{"train_examples": 78125, "hop_length": 160, "input": "log_mel", "encoder_depths": [4, 8, 4], "encoder_stem": "single", "text_encoder_activation": "gelu", "text_encoder_head_dim": 64, "text_encoder_positions": "learned", "one_sided": true, "adamw_weight_decay_other_params": 0}
Rows from block 7 of the audio encoder of a small contrastive audio-text model, named by matrix and row number. Each number is 128 + 32 x the weight over its row's rms, rounded and kept within 0 to 255. All counts start at 0. After the name is the row's rms in percent of the matrix's.
After each channel's rows are labels from the 100 clips, of 14848, where the channel reaches its highest value: "strongest on" is what is common among them. Only what is clearly more common there than usual is listed. The data: struck, bounced, scraped and rolled objects made by modal synthesis. In brackets: how many of the 100, against the usual share in percent.
# conv: pointwise conv (encoder.blocks.7.conv.weight, 128x128x1x1), inputs 0-127

conv.85 113 [130 130 126 138 124 155 133 125 144 126 118 122  51  92 124  75 123  87 127 184  65 127 121 133 202 143 135 118 131 107 117 131 132 118 136 176 115 119 121 134 122 105 171 128 128 255 126 107 173 127 151 139  70 146 125 119 125  99 139 118 156 126  35  96 161  78  73 150 129 121 139 156  83 108 195 109 122 177 122 132 147 143  89 128 115 128 153 132 163 127 121 125 117 136 124 127 128 144 137 130 127 168 127 126 137  99 138  92 125 134 112 231 131  91 170 125 136 100 131 128 112 128 123 116 137 124 123 115]
strongest on: clipping (70 vs 8.1); text has "clipped" (70 vs 8.1); steel-like damping (38 vs 16.4)

conv.13 099 [202 177 125 109 129 126 127 133 127 141 130 125 129 136 124 133 120  95 134 165 127 156 122 151 105 121 128  87 130 129  96 110  48 123 129  89 123 184 106 109 140 124 138 114 130 126 127 124 119 160  31 141 137  88  66 144 133 112 130 164 142 197 158 117 126 126 132 183 209 127 174  90 198 127 154 133 182 147 102 133 100  64 209 126 198 127 127  43 131 191 129 122 132 126 132 128 150 132 125 104 137 119 205 120 102 109 131 118 126 131 126 113 127 134 214 106  80 135 129 191 135 121 109 126  60 126 132 128]
strongest on: mains hum (67 vs 8.6); clipping (31 vs 8.1); text has "clipped" (31 vs 8.1)

conv.101 098 [124 133 122 125 127 143  34  94 112 100 133 122 125 121  85 140 132 136 125  53 192 203  87 122 124 106 123 124 131 131 122 128 150 126  48 101 125 134 130 141 104 137 128 126  70  86  96 131 122 120 108  30 101 142 131 127 129 185 188 160 122 127 176 166 112 126 152 141 140 115 114  93 125 180 128 121 127 124 126  88 127 125 110 130  92 129 128  72 115 131 123 110  95 122  74 124 128  27 127 132  81  64  90 123 128 129 124 123 132 255 183 101 115 132 144 125  99 128 123 128 147 127 127 162 128 128 159 131]
strongest on: clipping (75 vs 8.1); text has "clipped" (75 vs 8.1); one hit (46 vs 19.9)

conv.97 110 [153 153 128 129  95  52  94  99 127 125 149 194 102 103 127 127 125 120 105 130 134 149 129 149 105  27 131 164 141  93 148 128 129 120 132 121 127 134 134 147 126 137 102 116 126 105 131 130 144 175 129  82 130 109 134 132  94 194 245 129 131 109 109  83 124 125 129 138  95 145 117 129  89 129 102  20 125 149 118   0 127  78 119 117 105 124 126 146 129 169 129 117 135 101  45 131 121  99 141 141 126  81 108 131 122 118 131 129 168 122 139  98 124 129 168 120 137 102 233 133 108 127 131 158  82 148 157 111]
strongest on: small (70 vs 32.9); clamped rod (60 vs 12.3)

conv.114 098 [ 94 126 111 141 106 131 120 141 132 125 112 145 136 161 115 218 128 114 181  24 128 155 151 132 105 116 143 123  78 148 134 115 128 115 127 130 157  79 133 136  95 231 137 121  55 111 138 167 127 141 117 124 141 135 133 138 126 135 152 202 125  87 238 170 128  75  87 198 104 205 107 128 146 105 150 137 147  91 131  89  68 121 162 129 140 196 125 117  88 106 132 126 116 142 142 110 166  90 137 129 132 134 107 145 132 133 108 110  74 173 128 136  92 136  64 126 117 111 130 117 150 119 128 174 118 161 170 115]
strongest on: clipping (41 vs 8.1); text has "clipped" (41 vs 8.1); closed tube (32 vs 12.9)

conv.33 097 [105 119 144 189 127 131 129 134 192 145 183 128  97 143 101 125 117 161 117 118 142 129 139 109 116 150 111  83 127 119 137 179 156 130 116 201 121  94 135 132 130 150 127 103 124 107 154 144 153 116 136 127 143 102 122  55 142 133 113 118 156 158 120 150 255 244 133 139 117 126 129 127 138 124 109 127 139 126 146 128 129 117 128 106 169 130 108 122 134 131 129 106 130 141 113 134 255 217 177 140 138 134 128 122 121 139 128 215  91 116 126 126 165 129 120 132 130 130  84 130 128 137 136 127 106  83 112 183]
strongest on: small (67 vs 32.9); one hit (51 vs 19.9)

conv.83 112 [192 138 135 135 128 119 112 144 128 193 130 150 131 168  76 116 139 220 107 151  87 116 121 132 120 125 102 123 142 128 160 134 160 128 114 129 156 131 131 128 128 177 128 125 127 123 125 127 128 132 185 124 105 111 127  87  62 188 162  52 123 115 125  92 127 122 126 118 129  87 114 196 128 133 120 140 132 121  95 130 121  75 128 120  56 121 126 133 108 191 121 123 136 127  94 170 121 136 118 121 109 153  64 143 106  94 127  80 210 105 110 112 129 214 190 148 197 124 115 123 117 109 120 131 119 112 207 237]
strongest on: clipping (49 vs 8.1); text has "clipped" (49 vs 8.1); mains hum (46 vs 8.6); white noise (26 vs 8.7)

conv.22 110 [142  96 127 117 117 127 120 127 133 129 131 130 127 127 147 133 216 127 123 127 141 205 135 129 247 119 116 159 122 120 183 119 129  96 126  67 126 114 157 143 128 199 118 120 127 162 147 135 118 135   0 178 140 126 131 194 125  99 121 141 124 146 137 146 133 112 124 127 124 134 123  10 128 127 133 124 127 108 133 113 133 128 120 130 130 151 125 115 102  87  87 126 167 131 125 135 148 129 126 120 131 121 227 145 100 135 121  66 100 138 153  84 236 133 136 129 116 141 135 128 149 135  88 128 139 132 117  83]
strongest on: plastic-like damping (64 vs 16.5)

conv.92 101 [151 195 132 210 113 167 140 107 138 158 170 219 131 187 129 143 133 147  83 127  94 125 114 223 120 142  86 130 139 127 136 127 131 108 116 119 128 135 134 147 192 122 129 128 124 124 152 106 131 133 122 219  97  82 153 136 162 119 205 137 111 125 121 136 118 126  76 179 125 118 134 128 124 110 121 127 105 128 121 121  67 138 124 132 141 183 128 126 125 131 114  84  91 102  86 201 120 116 104 108 113 132  92 123 125  91 132 127 234 133 103 127 117 217 131 124 128 110 120  64 114 131 130 135 124 124 153 212]
strongest on: small (78 vs 32.9); clamped rod (74 vs 12.3)

conv.105 098 [144 126 138  94 123 160 108 128  97 131 122 107 192 100 179  89 123 134 134 227  93 109  71 136 176 133 120 144 127 121 136 134  40 117 125 127 132  73 165 228 114 151  76 128 144 135 114  87 150 138 207 147 126 123 127 116 125 128 116 150  96 148  88 167  85 135 109 109 154 130 134 129 102 134 130 126 108 102 128 126 136 130 126 127 141 117 130 100 113 161 140 125  89  64 156 121 110  66 125 201 128 111 130 125 124 148  96  68  90 131 137 135 127 163 112  83 130 132 143 138  98 129 255 127 128 125 129 117]
strongest on: plastic-like damping (49 vs 16.5)

conv.21 091 [185 155  89  99 132 131  78 122 129 166 116 157 107 133 137 122 125 105 106 130 167 129 115 155 152 159  97 141 169 125 206 113 129  98 129 132 143 105 142 128  99 139 122  93  98 128 154 131 107 109 235 122  91 121 128 120 137 154 123  87 139  98  75 151 132 123 106 122  59 127 132 189 127 119 129  85 126 126 128 183 204  45  93 123  29 255  81 124 124 137 125 124 172 134 121 134  94 124 131 107 113 116 105 179 128 127 102 129  92 143 131 124 123 124 126 124 209 103 157 107 137 130 130 137 101 128 131 106]
strongest on: mains hum (52 vs 8.6); clipping (31 vs 8.1); text has "clipped" (31 vs 8.1); white noise (28 vs 8.7)

conv.3 113 [ 94 116  46 193 126 130 196 128 129 100 130 152 136 133 160 126 130  91 222 121 122 126 148  74 129 131 206 127  82 142 136  77 107 151 143 123 133 124 128 134  84 139 116 130 173 129  15 128 112 127 148 185 113 126 113 135  65 130 132  99 129 118 133 103 149  96 127  69 101 141 155 154 126 203 129 130  89  97 121 123 156 126 130 134  67  55 130 156 126 188 108  96 119 141 127 164 121 127  48 133 107 101  86 130 111 116 116 125 209 148 109 128 153 125  98 124 110 140 145 115 129  76 109 138 131 181 127 133]
strongest on: ring (46 vs 12.7); bar (42 vs 12.1); plastic-like damping (39 vs 16.5)

conv.31 087 [ 93  97 124 128 119  98  94 140 255 146 161 107 141 127 108 118 130 202 187 145 109 141 157 116 108 121 255 121 139 165 117 114 105 120 115 129 116 113 118 159 123  95 126  83 129 122 189 131 124 137 111 164 137 152 154 124 132 128 137 106 148 132 153 129 131 117  86 107 139 109 146 128 153 137 114 126 170 108 222 144 108 123 126 138  58 125 134 125 148 128  94 140 125  98 128 151 211 135  88 128 128 114 157 127 199 152 128 129 110 118 132 161 128 116 121 130  65 115 138 102 133  77 129 115 143  71 122 131]
strongest on: small (94 vs 32.9); square plate (50 vs 12.2)

conv.25 106 [127 112  72 136 122 113  76 141 104  98 115  32  85 124 130 115 149 114 104 131 118 141 124  77  96 122 125 114 119 170 110 111 133 124 179  88 114 123 170 103 125 115 122 111 130 118 136  91 118  99 118 119 127 107 222  83 123  69 116 161 123 124 121 150 126  57  65 151 141 123 172 126 103 139 153 127 219  99  99 131 131 133 122 188 118 118 123 104 122 130 115 243  98 125 109 122 210 127 147 131 169 131  57 124  85  34 101 133 129 156 128 170 118 107 151 123 126 122 115 133 139 195 126 129 109 127 111 109]
strongest on: plastic-like damping (53 vs 16.5); round plate (37 vs 12.7)

conv.74 091 [129 159 183 105 122 117 122 136 190 138 204 157 126 139 155 160 189 130 118 128  65  84 162 105 116 128 199 126 128 172 135 114 135  64 127 126 139 110 116  91 133 117 127 187 138 110 143 121  74 127 129 129 128 109 113 127 224 129 113 177 118 120 128 130  63 131 131 255 141 117 137 120 134 152 126 136 151 199 108 130 123 109 125 120 102  82 208 135 172  85  69 248 116 108 117 109 149 127 125 127 128 114 122 117 106 122 102 130 139 140 135 105 114 129 130 132 123 163 129 125 132 131 115 144 104  89 134 104]
strongest on: small (67 vs 32.9); wood-like damping (51 vs 17.3)

conv.61 080 [133 118 139 123 128 183 151 143 101 126 201 128 128 186 248 121 148 113  79 152  63 123 137 116 129 130  57 152 127 121  72 131 133 143 130 132 123 126 131 125 145 128 106  91  92 168 129 130  84 141 148 136 123  96 123 124 118 116 123  57 135 219  90 127 126  82  68 116 123 126 134 187  63 121 119 149 129 115 212 165 100 130  83 128 114 131 132 113 126 127 125 146 128 110 122 149  89 143 206 204 128 122  79 128 102 147  95 113 133 122 132 112  97 129 127 109  99 108 122 132  49 116 194 104 131 174 119 136]
strongest on: plastic-like damping (79 vs 16.5); round plate (41 vs 12.7)

conv.72 100 [128 143 124  93 100 149 151 110 135 127 156 143 142 162 119  91 163 132  97 137 125 134 173 140 134 109 134 191 132 142  69 129 107 157 153 124 126 152 139 118 130 131  97 130 122 134 117 114 108 197  52 107 132 123 164 139 149  68  98 136 121 255 122 126 185 124 120 126 112  98 110 103 130 142 117 139 127 127 140 133 125 129 120 125 179 135 109  94  87 118 120 129  95 124 112 136 128 196 132 139 109 133 255  94 130 133 176 130  78 107  97  46 135 132 128 139 114 122  98 129 124 126 128 122 120 164 128 113]
strongest on: repeated hits (63 vs 19.6); plastic-like damping (45 vs 16.5)

conv.16 093 [126 124 162 131 112 139 107 131 164  93 106 118 160 127 134 108 152 133 100 135  75 112 128 126 128 119 164 101  95 111 128 255 137  91  87 172 130 105  87 159 148 127 127 184 116 129 139 128 137 122 133 138 133 134 137  99 129 144  53 165 119 125 139 159 132 207 122  96 206 124 129 128 129 133 122 114 190  83 144 119 133 132 127  99  70 140 161 125 137 158 133 206 115 136 140 177 162 190 239 110 124 125 125 119 147  43 129 143 123 117 118 125 138 131 128 151 132 151 130 128 120 180 133 119  96 132 122 127]
strongest on: plastic-like damping (41 vs 16.5); closed tube (37 vs 12.9)

conv.63 123 [128 154 129 150 134 127 167 103 101  33  22 130 161  81 127 155 116 126  61 118 127 145 151 139 125 121  71 163 128  88 128 157 129 137 134 145 161 115 135 111 210 115 129 121 126 121 100 129 134 120 125 131 137 117 149 139 126 111  98 128 119 130 193 115 140 126 128 130 191 128 127 135 156  92 166 147 114  94 128 129 104 209 128   0 154 128  86 113 138 109 118 178 124 129 151  58  85 167 127 128 123  30 128 128 121 133  90 128 142 126 129 127 125 125 129 121 119 117  87 125 118 146 128 187 113 102 150 135]
strongest on: ring (40 vs 12.7); bar (29 vs 12.1)

conv.18 090 [ 89 141 108  79 118 175 128 130 116 133  74 129 120 130 124 223 137 193 128 102  52 117  85 216 123 111 121 138 126 115 121 104 133 136 110 120 125 129  69  86 122 108 134 139 157 102 151 128 138 109 164 107 106 213 125 119 154 101 123 130 129 141 130   6 102 183 141 147 156 120 132 133 138 119 178 129 130 129 163 151 222 127  63 171 186 103 130  49 122 119 157 132 119 126 138 112 118 124 122 114 128 147 120 123 156 147 127  95 128 123 192 133 131 124  93 125 189 107 132 127 129 165 143 120 154 181 110 163]
strongest on: small (72 vs 32.9); clamped rod (65 vs 12.3)

conv.120 117 [131 115 128 143 124 154 112 119 128 118 131 198  97  93 152 130 152 123 127 109 128 130 130 164 149  24 152 129 193 123 185 133 182 142 159 138 130 131 128 123  92 127 174 127  97 129 127 145 123 161 137 143 111  90 129 122 125 133 196 160 108 133 125 146 131  55 139 196 125 150  89 127 124 102 179 126 124 137 125 127  78 127 134  90 225 142 127 128 121 127 128 136 130 133  96 125 133 147 129 132  83 108 103 112 124 128 135 133 156 255 144 125 127 205 136 126 126 128 151 140 126 127 128 123 122 114 148 145]
strongest on: clipping (57 vs 8.1); text has "clipped" (57 vs 8.1)

conv.43 072 [ 88 147  84 112 182 109 118 226  71 120 156 141  96 139 140 111 173 126 126 162 115 145 130 173 156 127 136 206 153 118 134 108 181 181 125 103 129 124 135 135 140  72 232 146 128 166 156  84 157 121 137 145 106 150 128 119 143 188 130  92 213 120 130  81 127 195 138 101 126 161 127 154  69 139 131  88 157 141 122 124 121 111 130 124 145 124 138 106  73 127 130 113 110 172 128 169 114 114 115 130 162 127 129 112  89 128 244  74 148 137  80 130 124 160 123 147 132 187 130 134 126 163 128 165 129 110 130 134]
strongest on: plastic-like damping (49 vs 16.5); round plate (48 vs 12.7)